python train.py --encoder_norm="layernorm_no_bias" --encoder_parallel_block=false --eps=1e-08
Rows from block 3 of the encoder of a small segmentation model, named by matrix and row number. Rows with one number belong to one neuron. Each number is 50 + 15 x the weight over its row's rms, rounded and kept within 0 to 99. All counts start at 0.
After each neuron's rows are labels from the 100 images, of 14976, where the neuron reaches its highest value: "responds to" is what is common among them. Only what is clearly more common there than usual is listed. The data: seven-segment displays showing three digits.
# fc1: MLP up (encoder.blocks.3.mlp.fc1.weight, 768x192), inputs 96-191
# fc2: MLP down (encoder.blocks.3.mlp.fc2.weight, 192x768, transposed), outputs 96-191

fc1.508:62 60 54 63 28 38 53 38 57 50 49 33 61 38 66 77 57 48 53 48 55 54 49 52 42 48 79 07 45 34 34 66 73 48 30 47 61 49 51 75 24 30 55 48 63 53 20 43 65 49 53 50 55 38 30 61 37 48 52 27 40 26 55 44 46 45 62 44 63 43 52 13 56 43 62 67 55 36 83 69 14 38 59 47 48 35 43 38 43 55 40 59 67 76 56 51
fc2.508:39 72 48 29 58 61 40 46 52 47 59 57 69 62 19 36 64 50 38 51 36 56 48 39 40 53 17 58 29 70 60 57 30 50 53 67 27 60 52 60 54 71 50 43 40 32 56 56 53 61 52 32 21 62 48 63 28 46 25 57 65 56 24 50 27 56 29 64 56 51 53 77 26 47 50 20 53 24 00 38 72 45 50 45 56 53 31 68 46 61 45 64 49 81 63 51
responds to: white glow

fc1.270:55 45 43 09 43 58 49 75 54 44 70 44 42 60 55 63 51 47 81 45 39 59 45 61 46 55 24 77 48 26 53 34 48 35 28 25 67 65 55 74 55 68 75 33 60 43 30 78 50 63 58 50 49 73 52 24 59 61 35 43 50 33 64 46 53 51 39 55 48 43 32 32 46 52 36 77 59 70 59 68 55 60 18 73 31 47 38 64 49 54 81 41 66 66 48 88
fc2.270:56 49 48 49 69 48 30 58 57 53 72 50 60 50 51 60 36 52 53 52 49 51 42 54 62 64 49 58 45 32 27 39 46 47 38 62 31 37 53 46 48 67 34 45 35 29 39 65 61 27 46 48 67 58 42 50 41 41 50 26 36 31 43 80 83 39 66 15 44 50 22 58 52 60 31 37 41 73 28 51 36 63 25 60 70 45 56 53 38 64 52 67 61 70 41 69
responds to: first digit: 6; first digit: 0

fc1.251:72 53 56 39 19 57 34 65 52 56 54 61 69 74 66 70 42 42 61 45 45 58 39 47 48 99 50 28 48 27 44 52 34 59 57 49 60 69 44 58 75 76 71 40 47 37 38 13 21 34 60 77 50 46 37 45 47 32 58 40 57 20 18 67 61 65 36 48 46 48 65 57 88 65 73 46 29 39 68 68 51 61 69 61 71 55 67 17 32 37 46 39 55 64 37 52
fc2.251:10 87 49 79 55 55 52 59 19 45 33 28 27 51 20 58 34 43 40 65 51 31 49 38 21 57 68 31 75 68 41 55 51 59 46 40 73 75 78 59 61 41 28 63 66 40 53 60 74 59 52 18 67 43 55 62 42 47 62 63 31 44 62 34 46 63 29 60 70 54 42 48 44 64 73 31 24 76 53 50 72 30 36 50 37 59 47 56 30 48 48 32 33 32 29 15
responds to: the digit 1; dark on pale; first digit: 1; third digit: 7

fc1.427:44 56 52 13 43 59 51 07 54 59 60 38 26 43 31 66 49 34 77 40 70 46 47 59 49 43 46 62 33 54 64 38 52 34 47 47 22 53 32 48 41 66 57 69 64 69 50 57 69 45 51 22 36 55 23 34 50 47 64 77 32 26 39 71 45 79 52 77 47 75 33 64 74 63 65 59 50 57 73 75 33 56 45 62 56 57 29 47 50 55 33 41 56 55 61 54
fc2.427:51 57 48 42 58 26 44 44 52 32 50 58 63 44 30 20 54 40 44 20 62 30 42 70 56 54 30 44 44 52 74 49 23 44 35 34 47 67 71 26 36 58 40 38 63 45 48 44 76 57 47 54 94 58 58 44 53 31 52 39 61 69 57 57 18 41 51 49 50 40 39 54 52 30 61 37 52 74 50 28 48 54 35 39 70 42 58 72 57 44 54 60 47 45 43 41
responds to: the digit 1; first digit: 1; third digit: 1

fc1.100:43 62 53 36 35 65 59 49 47 94 47 59 38 67 24 24 74 56 70 48 84 27 43 54 15 31 22 41 38 56 40 59 37 45 51 46 50 74 43 57 62 24 50 15 64 56 38 63 34 49 33 89 27 57 58 57 50 64 47 52 52 32 47 59 59 51 35 04 49 49 58 43 38 42 55 58 95 43 65 42 28 44 71 56 51 48 37 47 51 79 49 34 62 20 32 40
fc2.100:44 56 28 53 47 74 61 69 44 17 45 46 41 52 44 43 47 54 60 58 31 40 53 48 64 53 43 56 39 61 22 53 42 59 49 46 54 37 46 13 48 42 44 43 31 68 45 56 37 46 77 26 68 36 41 52 53 57 45 42 57 69 34 56 58 52 50 46 46 36 23 66 71 55 50 69 49 33 43 26 61 49 44 42 55 45 40 58 42 65 57 42 78 75 35 61
responds to: third digit: 1; second digit: 1

fc1.456:35 60 57 65 36 43 43 33 39 48 35 74 58 64 82 36 68 42 59 90 74 59 41 58 44 30 67 69 18 64 68 74 56 37 62 59 47 63 26 62 34 44 65 82 48 54 54 25 45 26 16 36 54 33 34 41 43 25 51 31 50 74 30 20 20 32 55 65 64 45 49 52 59 31 40 71 40 46 33 58 47 39 52 63 47 41 47 52 45 42 42 54 58 59 64 51
fc2.456:37 45 43 54 35 34 75 44 70 47 58 34 60 43 41 60 42 50 36 46 67 50 47 67 50 32 41 50 24 63 36 49 42 65 49 50 30 56 67 60 38 57 62 46 41 58 53 54 81 36 36 48 76 50 53 34 56 72 48 36 42 74 60 71 52 66 56 38 40 43 44 66 45 52 49 62 75 67 16 53 56 33 66 56 61 46 32 17 67 50 57 36 59 60 09 64
responds to: glare

fc1.756:49 33 62 24 74 52 52 27 45 35 53 72 19 41 61 59 55 29 46 43 50 19 50 64 55 17 51 38 58 35 44 78 51 43 34 12 78 28 05 74 56 42 55 59 62 41 59 54 43 58 61 50 38 56 50 42 40 55 32 30 51 47 60 44 55 65 40 41 67 22 63 67 25 54 31 60 49 64 62 51 49 58 50 35 43 81 55 53 19 76 48 69 33 52 70 64
fc2.756:40 52 48 49 31 46 43 51 57 44 45 24 60 44 37 47 47 44 45 42 44 57 35 54 29 68 58 21 34 71 58 24 30 70 45 51 40 58 47 54 30 48 67 46 49 49 12 46 38 51 62 64 99 27 45 55 61 57 47 55 47 58 47 44 38 56 50 54 24 63 30 56 59 24 36 98 46 33 50 51 63 46 64 72 52 39 54 42 29 46 76 46 37 48 44 43
responds to: white glow

fc1.609:35 70 26 46 47 68 37 30 36 44 38 49 48 28 42 36 59 58 69 76 46 38 59 22 73 30 78 68 51 48 54 33 26 59 68 64 67 36 60 72 56 15 40 52 41 76 99 40 46 31 53 26 57 28 65 58 45 41 50 49 26 51 61 57 52 42 42 60 51 48 34 59 66 66 63 30 19 60 74 70 82 27 44 49 46 51 40 60 60 61 49 31 58 56 41 61
fc2.609:47 35 77 20 28 42 62 57 46 41 59 74 61 21 48 31 45 47 47 34 65 55 44 64 32 51 67 57 67 79 51 55 66 53 50 63 25 53 58 68 23 32 36 40 42 48 51 67 44 55 41 52 31 19 47 69 63 47 66 50 38 72 37 29 55 49 60 53 40 62 32 37 39 46 50 66 72 57 52 36 46 59 37 75 36 46 63 77 48 56 64 50 46 35 34 40
responds to: white glow

fc1.712:61 82 57 50 53 75 46 59 59 62 51 46 32 41 33 53 36 23 41 63 27 44 48 44 49 31 64 60 64 73 42 30 50 65 51 37 54 45 51 32 51 42 67 48 44 64 66 31 48 55 46 89 32 31 46 69 58 72 42 37 59 40 42 35 74 49 41 25 39 61 26 58 49 49 59 47 49 25 42 50 78 66 48 61 45 46 24 39 55 58 36 64 51 24 25 62
fc2.712:54 70 34 48 38 64 56 53 46 57 51 50 37 37 47 50 32 79 36 44 23 49 51 47 38 65 50 87 51 50 51 63 40 54 44 55 41 59 59 54 37 31 20 44 58 64 53 60 61 53 49 90 68 22 52 50 47 40 72 27 68 43 26 46 26 51 72 58 35 64 31 55 23 70 36 42 47 53 60 13 64 23 47 57 71 30 37 65 41 30 44 23 42 47 20 26
responds to: dark on pale

fc1.613:59 74 45 47 43 80 38 48 61 57 67 43 42 24 32 41 39 40 82 68 57 47 50 60 56 52 68 48 28 42 58 37 29 29 41 44 57 52 55 30 77 51 29 56 59 52 34 65 27 73 41 74 46 53 67 44 41 78 38 23 49 43 59 51 55 43 65 52 86 31 56 50 74 63 43 43 40 44 50 38 79 46 69 27 36 51 64 47 48 58 69 75 60 56 32 58
fc2.613:34 50 44 54 40 61 29 46 50 39 51 43 53 36 67 43 49 83 21 30 61 40 42 64 53 41 50 30 63 56 44 53 67 59 51 51 50 55 24 50 44 34 57 73 62 48 38 63 44 45 39 49 45 57 51 46 34 59 51 61 45 58 65 49 47 48 61 44 23 63 47 55 46 27 60 50 43 63 40 62 31 41 46 67 50 62 58 47 54 57 52 43 46 46 56 51
responds to: first digit: 1

fc1.16:59 55 61 18 65 52 61 44 79 30 41 21 30 20 57 40 72 76 50 28 47 44 26 48 46 52 54 54 39 51 59 45 60 36 44 51 54 47 47 48 55 33 38 63 46 28 42 63 53 58 58 57 53 66 59 65 31 51 29 48 42 70 57 49 60 67 52 43 72 36 46 46 61 19 71 62 61 38 51 71 18 46 32 69 61 92 62 66 47 89 25 57 62 45 64 53
fc2.16:51 61 56 56 55 55 37 58 59 47 48 82 61 58 56 43 70 67 62 50 50 63 69 38 67 56 72 29 40 42 53 70 29 52 45 37 63 46 72 52 41 45 80 58 60 60 70 62 60 55 43 48 71 71 23 16 62 41 40 39 44 70 36 49 18 33 35 63 57 45 43 48 58 36 55 39 53 39 44 14 55 07 57 54 36 29 43 18 65 16 52 50 52 73 70 51
responds to: white glow

fc1.551:49 61 75 44 40 61 73 68 49 44 65 61 42 90 39 57 67 58 51 63 46 42 51 34 72 40 56 57 62 43 64 33 76 47 36 43 56 63 19 67 47 53 54 51 21 52 69 67 45 73 53 23 54 42 49 64 38 45 17 54 42 47 58 44 43 65 53 55 10 55 31 35 64 52 49 68 28 37 79 61 40 67 57 60 40 58 36 55 36 37 37 57 34 55 38 53
fc2.551:59 45 34 42 34 52 57 65 71 40 54 39 76 66 49 28 68 58 50 64 36 51 63 52 61 60 55 58 41 67 46 59 59 36 24 56 42 55 30 51 66 81 49 41 73 57 57 21 34 47 62 44 61 71 43 85 05 53 37 35 27 27 54 30 44 39 47 58 38 66 24 26 45 30 33 63 49 39 51 45 41 38 81 66 52 58 17 49 34 47 84 53 55 64 47 63
responds to: second digit: 1

fc1.516:42 55 45 53 47 61 41 33 62 49 54 36 40 28 66 60 30 55 55 70 42 14 67 31 80 27 32 34 69 51 45 47 48 47 83 78 74 32 58 32 58 21 40 49 51 52 38 36 49 45 70 01 51 74 41 49 47 41 58 50 46 37 55 29 32 64 35 67 55 45 20 48 61 63 40 43 39 65 46 57 69 61 61 41 37 53 29 55 40 90 46 70 58 39 44 33
fc2.516:50 57 56 36 69 60 41 76 53 62 50 74 50 70 21 46 34 23 42 45 58 38 37 48 31 79 61 37 65 60 45 51 54 42 49 36 56 52 61 76 50 41 50 40 19 52 51 73 32 27 50 42 62 50 40 66 25 54 59 58 51 60 37 60 63 59 69 41 48 56 39 27 48 57 39 44 62 59 57 45 31 41 50 47 49 21 73 62 24 49 59 51 34 47 32 53
responds to: second digit: 0

fc1.1:50 64 63 76 71 53 62 51 60 82 43 46 47 59 33 33 46 52 35 44 38 35 55 40 52 49 59 42 46 41 55 26 65 51 55 38 77 66 33 69 63 39 37 51 60 45 57 45 39 46 50 50 13 81 51 37 56 41 28 50 47 50 46 47 31 45 57 27 46 44 42 46 58 57 59 40 62 70 28 63 51 32 52 47 70 62 35 27 86 39 60 51 45 62 49 72
fc2.1:19 50 29 31 69 48 45 50 57 80 39 47 54 60 60 65 59 65 39 58 33 66 45 51 38 48 32 31 60 62 54 37 43 58 46 48 57 43 04 49 57 35 67 43 60 46 76 36 49 47 41 37 00 71 46 27 53 60 57 60 63 52 46 73 51 41 52 63 41 34 36 55 65 41 46 53 45 47 49 51 48 52 60 59 65 44 63 59 73 41 46 51 55 52 67 63
responds to: dark on pale

fc1.715:25 65 53 58 32 52 49 63 54 57 30 76 60 49 60 61 60 84 66 43 46 40 44 39 39 70 30 49 57 19 78 50 79 63 37 54 66 64 58 34 66 53 55 62 71 56 62 29 17 34 45 47 31 71 59 66 30 20 54 43 44 54 35 59 66 69 54 42 59 59 38 43 50 68 25 79 78 42 56 39 70 38 64 49 49 35 40 36 42 36 40 28 59 49 46 79
fc2.715:30 43 55 72 76 31 49 49 46 64 35 36 36 45 35 52 41 40 33 60 82 51 38 69 46 59 56 30 39 56 58 55 46 44 65 13 29 62 66 35 66 57 47 36 24 82 43 62 35 70 87 64 67 44 34 36 78 30 81 63 53 37 46 59 44 55 38 27 24 71 81 58 56 43 59 41 50 24 34 46 51 41 55 56 50 43 41 66 32 53 71 51 27 35 64 28
responds to: dark on pale

fc1.321:68 48 39 45 43 33 59 68 50 46 90 55 28 58 64 54 29 45 58 77 52 72 54 69 27 44 41 89 37 42 34 33 59 47 43 64 55 76 70 86 51 62 64 17 32 35 32 80 44 26 62 34 47 92 55 44 67 47 35 33 64 36 32 63 45 54 28 30 45 45 63 75 63 47 44 70 64 54 60 62 48 64 33 49 51 47 55 82 67 42 71 46 48 69 40 62
fc2.321:49 50 48 54 54 61 62 53 84 71 51 52 46 19 67 57 24 62 51 37 48 49 34 51 64 57 54 49 63 65 51 49 56 77 25 52 39 51 15 56 58 46 30 50 68 32 44 73 62 33 54 48 30 60 63 63 30 46 45 45 14 44 58 51 56 38 80 25 60 49 55 51 53 63 23 65 52 74 38 54 66 49 44 62 44 63 69 31 55 47 31 54 38 34 51 66
responds to: white glow

fc1.521:61 69 34 57 46 56 68 41 41 56 45 50 71 66 29 54 55 37 24 45 64 44 59 48 63 48 42 16 47 23 55 31 56 48 51 60 42 88 53 28 34 40 56 50 33 55 88 38 56 11 51 48 56 20 34 78 74 33 61 67 41 51 53 64 67 75 59 79 62 49 51 46 36 32 68 47 38 58 53 54 36 35 57 52 30 48 61 08 50 43 40 35 49 22 25 32
fc2.521:37 40 47 37 42 67 51 51 74 57 52 29 38 70 76 40 39 58 52 68 39 38 52 54 40 38 48 64 57 16 34 50 50 46 57 33 31 09 70 40 63 53 75 46 80 23 51 47 49 48 37 39 57 60 49 41 11 46 45 16 61 50 58 59 44 23 47 46 23 53 50 27 50 63 42 66 46 59 42 40 42 74 38 61 40 48 46 50 14 39 58 45 64 69 66 76
responds to: second digit: 1

fc1.618:30 62 42 71 51 34 52 61 46 27 25 41 45 39 62 12 44 46 51 62 36 28 58 52 50 56 44 60 44 32 59 69 64 38 60 07 67 69 39 72 66 55 48 45 69 43 48 56 32 43 48 25 49 51 57 40 53 42 60 44 63 50 58 54 23 47 46 66 57 38 34 48 46 45 47 99 48 44 79 51 71 56 63 72 40 43 53 42 35 57 34 29 67 57 64 50
fc2.618:32 62 42 29 43 59 26 72 67 45 35 56 63 58 63 54 41 52 30 56 31 43 49 28 78 58 69 34 42 41 37 25 43 58 39 44 76 54 65 53 37 54 59 58 53 39 38 45 36 46 44 71 54 57 26 21 62 36 65 20 48 56 55 37 40 54 70 44 34 21 19 35 60 38 41 42 67 35 50 57 36 39 38 83 64 82 60 52 39 48 53 50 45 68 78 29
responds to: second digit: 9

fc1.372:65 51 39 76 19 48 45 44 57 58 57 75 73 49 57 42 67 32 42 26 83 53 53 59 30 60 70 43 46 35 34 51 52 60 31 69 64 09 62 61 47 52 86 36 54 45 72 15 22 88 24 67 44 49 54 70 47 26 46 42 66 49 40 75 50 40 72 50 41 56 40 57 82 56 61 39 62 58 53 67 43 43 55 70 66 57 78 28 44 39 61 70 50 44 27 27
fc2.372:53 39 68 58 61 41 45 46 43 61 47 24 43 38 61 24 46 55 38 53 26 64 45 63 23 34 37 44 36 49 48 55 70 36 40 45 49 96 56 58 52 43 53 68 50 70 22 44 66 44 76 45 47 62 54 52 36 24 43 31 63 65 54 50 48 42 52 49 62 67 52 59 40 41 57 57 25 48 58 39 42 40 49 27 36 48 38 17 51 35 52 50 57 63 55 46
responds to: red glow

fc1.303:45 62 65 79 37 49 34 31 42 58 45 55 64 18 44 54 63 46 55 77 51 47 53 55 49 31 54 54 11 34 55 84 36 27 67 50 24 37 27 59 45 32 56 46 40 54 78 22 56 34 26 72 32 31 46 41 26 50 62 55 45 70 38 44 09 31 42 56 57 55 47 37 60 36 61 60 61 54 86 53 65 56 35 71 54 48 29 44 53 46 34 71 52 50 61 52
fc2.303:58 20 48 44 39 46 68 36 55 41 32 48 56 42 31 60 45 61 48 50 84 49 58 58 38 45 36 30 27 56 50 69 26 45 63 39 47 55 44 58 30 43 46 60 29 92 42 68 67 25 60 51 99 36 50 68 46 34 51 35 64 62 55 81 69 64 41 30 60 50 36 41 45 39 38 66 40 34 38 24 49 65 63 40 41 29 36 33 62 69 48 47 40 32 17 43
responds to: glare; white glow

fc1.471:64 35 40 52 38 71 55 51 44 52 46 42 40 47 43 37 67 55 55 45 64 66 57 22 53 59 49 35 56 51 62 40 56 46 56 45 44 36 36 38 37 50 75 31 60 56 44 36 38 31 60 65 36 59 48 79 30 50 33 67 26 30 76 27 52 46 23 48 59 25 39 56 60 39 59 57 33 66 55 70 61 71 55 53 52 56 61 42 33 24 34 69 78 68 41 36
fc2.471:53 37 64 89 37 48 49 49 41 60 52 28 75 59 57 49 59 55 45 39 37 72 76 51 58 27 63 58 53 34 62 62 40 22 55 24 43 59 60 39 31 52 34 48 59 54 77 31 59 51 37 59 82 38 55 66 39 50 42 48 57 38 40 47 65 41 44 33 56 69 39 45 69 36 32 58 17 50 61 26 65 65 62 52 48 57 53 50 37 44 45 40 81 65 26 45
responds to: the digit 1; second digit: 1

fc1.445:68 56 22 53 36 63 65 39 67 65 40 53 60 75 30 45 75 44 51 37 94 57 77 52 41 51 61 37 61 15 64 44 60 43 53 45 61 54 38 38 62 42 69 60 49 43 67 35 37 62 19 77 49 49 45 61 78 37 56 53 68 42 63 56 58 32 33 58 26 29 64 41 60 42 52 83 00 50 51 57 27 54 50 55 35 52 47 31 66 43 45 44 45 52 34 61
fc2.445:24 24 29 38 71 60 53 58 32 54 58 23 44 62 56 60 54 34 70 38 64 43 34 57 38 50 47 63 68 59 53 54 72 46 38 35 18 48 80 61 52 49 41 50 52 56 28 40 49 34 60 49 76 46 38 42 61 42 59 45 36 20 45 66 27 37 45 47 54 52 49 40 47 45 50 38 36 52 36 54 49 48 56 55 52 32 18 16 34 60 74 48 44 56 28 38
responds to: the digit 1; dark on pale; first digit: 1

fc1.389:55 56 38 49 26 53 87 34 67 51 50 72 70 58 36 46 44 37 78 32 66 61 65 42 43 44 42 47 52 45 56 55 52 35 67 35 39 27 36 63 59 42 41 54 48 72 22 39 38 71 72 46 51 55 33 30 54 20 61 53 61 38 63 15 68 57 59 61 53 27 46 37 50 44 64 56 37 53 60 40 56 22 63 49 73 51 77 47 88 45 34 46 52 38 20 60
fc2.389:60 29 43 47 46 36 59 38 46 56 66 40 49 59 22 43 56 50 66 37 70 66 61 43 60 55 41 43 27 57 74 49 32 29 56 49 29 47 65 76 69 42 47 35 40 74 44 55 21 51 40 43 54 47 47 42 62 43 26 18 38 56 55 63 59 30 49 56 49 47 42 35 69 26 32 47 33 63 37 33 64 52 30 55 61 24 49 76 48 38 60 41 51 42 20 76
responds to: the digit 1; third digit: 1

fc1.234:48 41 43 31 35 33 44 28 51 56 60 46 31 57 50 33 57 71 78 47 21 63 63 10 80 45 61 66 37 78 56 37 47 53 44 39 33 42 40 41 39 60 39 36 51 61 63 43 65 73 73 49 39 51 68 65 53 47 56 71 43 54 55 80 56 36 55 45 28 52 40 39 70 68 68 55 65 43 52 28 74 75 62 51 58 45 70 66 47 42 45 66 48 28 46 45
fc2.234:52 22 50 46 51 69 49 61 46 74 36 02 39 54 44 63 39 52 73 19 56 45 37 55 50 54 25 52 56 52 61 64 33 52 53 44 47 33 44 61 32 40 69 58 41 50 48 68 59 21 40 51 61 59 41 59 54 21 35 54 42 49 60 78 56 61 29 23 47 45 30 48 41 30 39 58 59 53 47 37 67 58 68 58 43 60 59 46 56 35 43 53 51 54 49 52
responds to: first digit: 1